Rows from block 3, named by matrix and row number. Each number is 500 + 50 x the weight over its row's rms, rounded and kept within 0 to 999. All counts start at 0. Numbers have three digits each. After the name is the row's rms in percent of the matrix's.
# conv: 3x3 conv (model.blocks.3.conv.weight, 192x192x3x3), inputs 150-159, a 3x3 kernel for each
conv.11 100:466460466513474427455419514486470480433493473484439472415517504461473478469504563545500477558437515426505555498579532476500396588512524616569539521505541449398509479489447463505490525501540436458452472516407508443523456486467424458477464475554565521524554510492586473535
conv.12 104:542495412510476443452519504468350441367442477450450454406471440516509514498586481514485602475548567501377453588487512471435451496495549519449496581429492530537516463510528457524429461540476525577481598497542490537535528482443465516577463484499478508471465387449411434410
conv.13 100:498525498565521463441374465529493509473377494483541489531464407473458514487538485491498465523439468505500509571560526479434551531439546510514456420504518446431547499558469330544543478436512585487500472550505481477532645431531484453534361502544444544466407563532501431476
conv.14 095:489484410503470483458566462514487488452464531453425490447559516493402488458477536430480446503602493548522498472451487491501476488578478504469512513523490544427463505448519516496493449468494476550502518493480440534522502474469469492526422547547531490500498514483444488521
conv.15 098:562541460505532516516514471491462517524451403498486485475487397468519455497444470497422447532561524598461499522520457496518575477520480582487555582475501515461533537444532503530581519503527491608431568563364424575481460478500525462488459486575460550482492458495442555508
conv.16 102:576423463415518523526505513517492422530368442466467493576507456558433538462563555475482484469429539485532460490445535494449447508555526533447416519476466489457471482468548485450478562540516451488410484521501514539441509359479456456450561511485539526543443456580520437478
conv.17 098:553467470554615471520469512426517494473548461490493486570533455499429490530492532438423403540566450440416499516565513551574465561573509587486492478395482533578492479486475483451499500514481459571520405458532469490493441536428463479536571505482562530569545558456435526488
conv.18 103:521461547523445440540412444533525553482456488516370509511409587558375491503448456533429476507571444476502557488539441489544447468489445541499569547560388565461499448475555512551475549455546534421554496498417461497488562410484491481530471504442474466496463448521470447442
conv.19 086:455558447510547477622633555568509452490514473517538512490494499521419441492541541413437486536448516546684487478509548503573446529501486464463413525517421542478505373485520467543497460483522489457526536409460439539507564507478462594475566571507447515515438452551416360420
conv.20 096:552496557480533430502483488405483492500447488546461518435419454466530433448478468593579513470480424529502477437482588451369508496527598514523487525480375532497494485492541509544566462507473414516436520500501448469479547425474363422528481479530446524510450496609415548518
conv.21 107:624470507519541488427499527439442550452332429458457471511470524550490515473544487554672462575543480453456551556441494518464493474525473576415473461633446505564477523486471526486414495500478524510506592457491472487531449417576448507519449527467508565476480462547491473514
conv.22 098:510476545565598518384486504541457424541559464534505496532551512442553563457463460530486518444476511569449448475494444523460520592491569490558522494548440485493562486486552524471520495451511496562619520496451523464465510547507485455508507555527539552487390561554432515540
conv.23 107:492473488518461449447447511497465486452479512462421491549490479552536557533486491537573578494515592422421416512460468477541529505477430482465475553454487506445505487549453516477460525508473538544495460608416456549467443523467471404498548512476570485472484609498487461489
conv.24 097:461461498557511448532539497500547531460481479560521466515520510462516505517464517561631510484323487640699535491502486536523468566625496512484457580512399455438480446486452461570493390462478604451533562543516503480504564455508433592443468512384534537506625515505483511493
conv.25 099:470468457489488506535502458502477443577471519540492539418543476473559478556389489506473506461494522481546533526464421477632410453592531499516508528478534500485537430550494425502456487494480518523465452545489480533527505498500461457464493583568536542519437507498473519437
conv.26 099:513524557525506629506509476457456459435477521450506476566438588458412479473410444493517436519466421481529374506447490413547476509515518445495503546427620542511590494491553454303562395426483460478443497492541500462560541364443540536449492464518443566523605456486487410471
conv.27 103:519491498480487440499582538478429503490532511486398443492394464516576507534353479540497487420417489587537563429605482592484520421613491493499514442521466525515501540419493530532503433513531525490597439477445527485541650521472498501519570536554486449462488491430551525552
conv.28 086:581515549427447476533547563505452453475486572410520554535542495472455454445474510508573561466447636517535486455457541486461539441459506522530458454573554476461568442528493438522547494490494505422420495512539576523550496523512454482472560462502418470460393546461435494578
conv.29 109:499469499526459536466441568545476505535364492445443467554569564472528528476531487563551438537660575498396471492578485475410518510470480486485542516523474550536444453468517478435468514483464463599460461657583420478487537465459542531587482476507533490526507510526497464486
conv.30 098:511477486419462479568563521483418448460438505541485486536511484541501539483492498497460518534538474568522517504489574422504571499515560521630500490543475482569441402370457329456465539482504569502482473499465523472496446530483486412549538477426556474469474482482495526488
conv.31 095:538502477479574532476550491514517504525513428509543518537523464478490477413488523466393489539537517567383468511538513521576502471544538461457509539550494497584497471517496442495522482489457447560511506555492488595494485487500489514495478454453471597491526473456469477466
conv.32 093:446491536570595457481500584464437473436469424500517487442472478481479436528551589490516434416414534523496467404546524528503465500577526519457540515564545466536555505535516532564506528523494434501640490470399481468587547438491540507601516503481576512412498551412471486569
conv.33 105:474509417519398372525495492500490405480402504566506519451553448520569529554473508519505469493471440514527440497459370570487448491491497511493471587523475502516501469496551492515549533491562537372600538427534521449474506450561494513619542463558459490500529430385551514503
conv.34 102:499437486521439495473492477476442436468467530511480542485549488382544521441476463514546439542535497502419541501461489492378610495480534537472353446578488542589529486441454454487483517498459469426582478547507523563496505548433462479511520487441495441390495419436457471489
conv.35 099:542495467484408535465522570484432522463488474510538511563499446466552494506572492655510543454473512558444571459503488513500542576493460408476515498509516525622488442506519520506486528483477638586493436533518497473503426441532449481479459456579385537513468503522477495470
conv.36 102:474462521509417511474478505589486428509474446517470505507553425568567486489448480512445488557562557477486493541420547570420499539425587517689432518581400489510496469485557565517497540508545447582467497453499478481521413486493501428447523522489470536515433414490488463483
conv.37 103:460541547485450517478437482435388491473413472495507504479467461460494493484531507465528463479471483479529508471510505460509484471596497552455499448436414534445459546515542409509564524475493502451582487512432518481463495496464515480378503588571443471433402455462521516511
conv.38 102:488592501535524525499505472516541479462541500495504450521424523412551661540596550454562524446395517543595551591478499534411509449548501495601455531460440525422463518429561545506523442494529468482547546619484443453385571451494523535512563480504507575479532531551529554638
conv.39 093:516538515426515504533486510472522541515486530481484503462523511473511538525504480597491459520496583548513507477448521511549533588487635455442487489442507500472498413428429364390522439462546462496482475515496449579470401500415432528548516495557448468522495489456446454555
conv.40 098:591531581478499530423466439542458534474534519469441496413555427508461455464495531466503562393453347484581595522483594527504465512564482493428563473410550458519486566470514553470445550497483481558558502432478548507460516502492432528519543592587544546410548456497563492369
conv.41 102:458433479487463515528577623483477544419521484434494502486371495466399492416523523502518534495489491447501463645584473483583504522582491536454408546467389560455494461474476497488569475536440427485564501493492496485453579450516509518504388466554531488469463471407491555452
conv.42 114:471532502511476458493463521602431439485499503432479572524493602496447531548392495457555513514472580505454471522533437515491485451503468448507433518505515581486606512470474482511459490505494455536509384600437424425464486436455510417478533472585472423567452534527536509505
conv.43 097:479448495587492449532532514495558552454519502457501477479490484561502468487452529487336483516524523484547600546382522455431500493551545424643556469589459485453510488456495496435524563522527438648501423483505510497500484478481533425488538489511493411512496465510451418495
conv.44 100:473469573570395423515371459509467524512543436460481466452506498461460436544494556513443497495377517526543540492530425443514414547441448469440558481382462527497422441421444507518442580477494519497626484523435489445488541506633522481551498440541480417416487463456541434450
conv.45 099:475551507558504463487433431512465451531546537522473566515535471537474542464459424473510570465448427521550444586361417501503503505494451507543530504564594534422552429534507545594537466537448542503515494385576476489431523552445425398526540482518524483535500553543489477539
conv.46 094:448544527490476506465491499427436453452509462571653523595545461494420425489481455505538589419521467491458518479548476537508522495501475484463571422461522542441526409488423541489429450465428564472526479462517469423529451492446444460478410472477513448506446444493543503434
conv.47 098:536576611528528481439494465454536519557562515536520544407555540516566543563543512490514510545523547431412459572427426576565447561412501459433472518522682471493456556493486491399487460491478572536416543445526426600578470507444513475527543428483485477452419468468553539533
conv.48 097:509506557551515493490463350482540483519533480465465462550422492392516551535511530483589495544453477391584529485508516495570447509475490505414531483560500524481504496436414432518496524550526469508547501451569528481549547525479486364481522505492537471464499453415482475467
conv.49 110:506593536493520436463389409486446520462465467482499505473493534409565434551462463425562481473523562581463462480588516495450596480541505536441471535609537394471487490574561505536536601500444558499505533438514476482488415434479542560465465500590547461550521453620447479484
conv.50 094:434479486590643562432430507514558479459521495419441495459468470489448453495525489506535522428423430447451475538522572456471542526491528448536629524450508521459429446537501516530593452498487508494462514516508597495502451445502517515560498525515534587543452555537506576519
conv.51 099:531457417475497490509471437504478475560488430503509474514531417487470594551510471510591579426486507510413499604539577521558460496548464520562438486459504502446505485477479533414429539457484461458453454506519487471562481579557533456525549497504538447466594486500414520504
conv.52 109:515443516437453488552447498501407506382463500505454479521452447449563449438535539507493413442486487465425455602477436594449435464563558456399451452468470476410515463462503412404527516509545422509488506547506475521466521446478548524567496523542441472566421472446559369467
conv.53 097:473436478488500530541541489501477459438603475494566493464489430503538529523482534507720514499483451444530442519508501455548430502507504541457625498401420473498465520499549414541558567598502524455493467500475500513523468452516517468531501464490514532506477486497506497539
conv.54 097:505502534641483469492392518537533555499473385513534497478521497530440497541481421526463518530511475522615513443489460439555539530510503529425555460472459569518412507601463432563480469544381552486455441416461539476525628426501471436550472506481535584522578532560493476490
conv.55 098:479474509554569468495445440568394442529437494522473479413548459544545433516440481539497396524431496580441414482493550527478518488435479433557471500503444454482494456486540516489442523447447481513515395495519488427527454423472442428462560469528475522477456479547401420461
conv.56 111:470486579472495490466488447484473535460373457428464499518497467487489479520474527512520431480506559519506553528562543476546416491487402533469572562425496412535608497390464542501480478435448524436486469558544451537622470422460525489519487474482506514574510475458474474470
conv.57 097:494513476474446496518519495482508458525540495421465490470492575483489502488542510569362449498487504508498480503561461531586568488468521526480537481559473507489472395307562341496481552526518575453423526528508535574507501396480407431510449602539420415565452471512451440504
conv.58 101:514499520497506540485435522519447483467543512515500479543422509491700558669513442477368447528565410512489498453518508617545501590458488513430474511421482484446506519470510429603562546518586468511474482489473426433463590466444471468518525545465566527489580530456512593551
conv.59 111:481559485476435571512445445455518502431520415508530529457577502552591353556532337440427487501465557525474391531521401485478675498424619481484536528473451508561353504541491491547266463507457491465557478471455514452619555428520478552646530448342513583450584511425530373483
conv.60 107:501447417514567522512509454588494571491458492427472484476586442563409457518584515467453479520509490485510448579501459540576474511488430473516554517451501500485533520452482472420500494435500451589456500431442469619526466445565491491524448427494495493485465515548497478451
conv.61 092:546455520641606541538550536502505472514463472476508498537468390387449448594467537478482438424451462453423453501537478560537571475490501479513481478458502529461485500534475515534461565475432531518460459489517529482450494496493509443535526482565579569516519541471438524402
conv.62 088:523524433379501425495474527556456551479520526516478513439443464499451516517469540454534484602515456560501497583502487558572424600543439435522551486442463456528519474481453580498503471498469544438513561466466462448446475568481483489551619573570435531454440498513471388482
conv.63 097:518467427517408482496417561524516432498512431468442548474593458555456440533490562528423511461468516541540492486484480483475562456483510506540529486582495514497481506470378444497452536505464468545506512525586461550522504405562522499484467467557518424560439427493492433481
conv.64 105:495556494441451514496442526494481394436519561514483520417526527526495543545514477581555533487450498498494506499582510460511518446339512504508482502495530505486490515528460496553505498502480517456464374495706511463529466510498491450499516513476492518549443547415465510526
conv.65 101:452508560561481498481474474519544496525453523468479425423570470497550460518471487480521459428512498540440516488547527516448473529482540494511466492512469446483552484526480506453554451324508506463420533496391505578575548497531487530458487484507476503437505520452554462490
conv.66 094:474515499461441495518530460560529533447464502544473475491488491475414458490447529461585459579633562501356444534481500511465441484571547489503527566554462600447456565458503456459443416504541456422540536463508512398569498513511411372390487423469514494542519527535460536464
conv.67 095:501534546502528552476527467518569520495621473490520473490525513482539538487562475507500476429509429519595450521567505442596477483474533567451550521431564534380514479570527456635455469559319541500502494474523550454508518488470565342570444479528557578541547585600515429484
conv.68 098:459447456533553440501498458526434495448472463486452533483408452529483515591501575527440496490386496481545470475527476459453518493502550512492523565472430566493548476522558433503548476421485571635454458489486470554510507450456547516550560536537561344470478458464494500489
conv.69 100:515523571509604489504490464514463530358468501428405460490580469484440416454473505527488497574459547483456498502703500444486436503449442586494508584384505566509541486476574443456563485479512511458440550619551503530555493482541434499480489528529490470467562541482475459421
conv.70 106:548531484598448475504459501554424574468345499502490530401460472423466533422554501516473523472481486469512567575530505635438496513451515542461517374523516496528516348614604325486531561496506484429525480572450599520445630429481353516563474448462451563445456532473399412533
conv.71 094:515475551478613577579506466500497550548532547506554447492521507500526534533516486507510518486470341469489462510494562573561490480543603558393474473443542449437577398435582437378463549486521540482473508474421579516539415532513380483434451511554467529451468500477504527452
conv.72 101:467491524520545449527483470551477554447547450455411486459517479445458457473562527476516449547505522466483436460559495574485439568562468539450488504543429440516498418540464437508521423436522555533570564512535604541533493479398465561434472430450480501463485527457399453465
conv.73 103:517559502542456668552519414516454535496415423484490518493480505564486359480440523482469550484472456490348453526547606498542534584502454524620539555495532514522458530405534513155514488451502471573516549456465502460433476571483541510440521440551519516489423397507431402494
conv.74 103:441490476484503487467469444479400540426438439404416513572529456449379543446546491407415464444438571441486570453415498465465549427361529456465464562451451499505540473479488534478524395415578445710490475534436428521536527499438431503462531493543490542454463528504366413509
conv.75 097:508457451509440427620457543525508497479508609432483478523510408500393549436426460567426530504441571456479550555445459489470589485572416465520487495530495486444457443505567468527526523512497469539494497494469546455448560531450458510418488477453527502459558428575546493428
conv.76 105:511526426500500350468428539476540493448392429468406500509374417492538413519430488538490456547480471464493435497453465576543439516480534489504550498570553523447493511447486325416383468551484514542473460526599448467552452571511491441528401502473514513554421382542539413492
conv.77 111:533506546449406467564506494497408453508442493468492548466567464589474502503419474502483595497392486476497489577514454438557448405520497443407527526432507503504528456526462476554511486501523524496445453513500504465417397467553438488538461477500464478470443415455438633523
conv.78 093:569407440437492504516509541419452476503482497481508488470572493523521479440499508478502475479612641436528480472511446492399471519522550532409462442440489451468464456488456376462474495520524534640476502580457542499530460461540442508446467562552460392417589438481457497559
conv.79 105:542518470487504477517482414492475475503486504488507486552494416434480445561485515442419543444488541465552583540462456417463487507466426567507547589440576514431527524534453444407521481476466543529447485512516510515479527531524464496499521483507483422510490442520468441520
conv.80 104:523500552492591505501484484528528446511501423547549489555520451596450437501423460498507564494471581496450427505499490432561468423526460444526466515350495588372440495499541447418534365472460472515499453451486394470423384480489554625363571343501558503531539466568486449405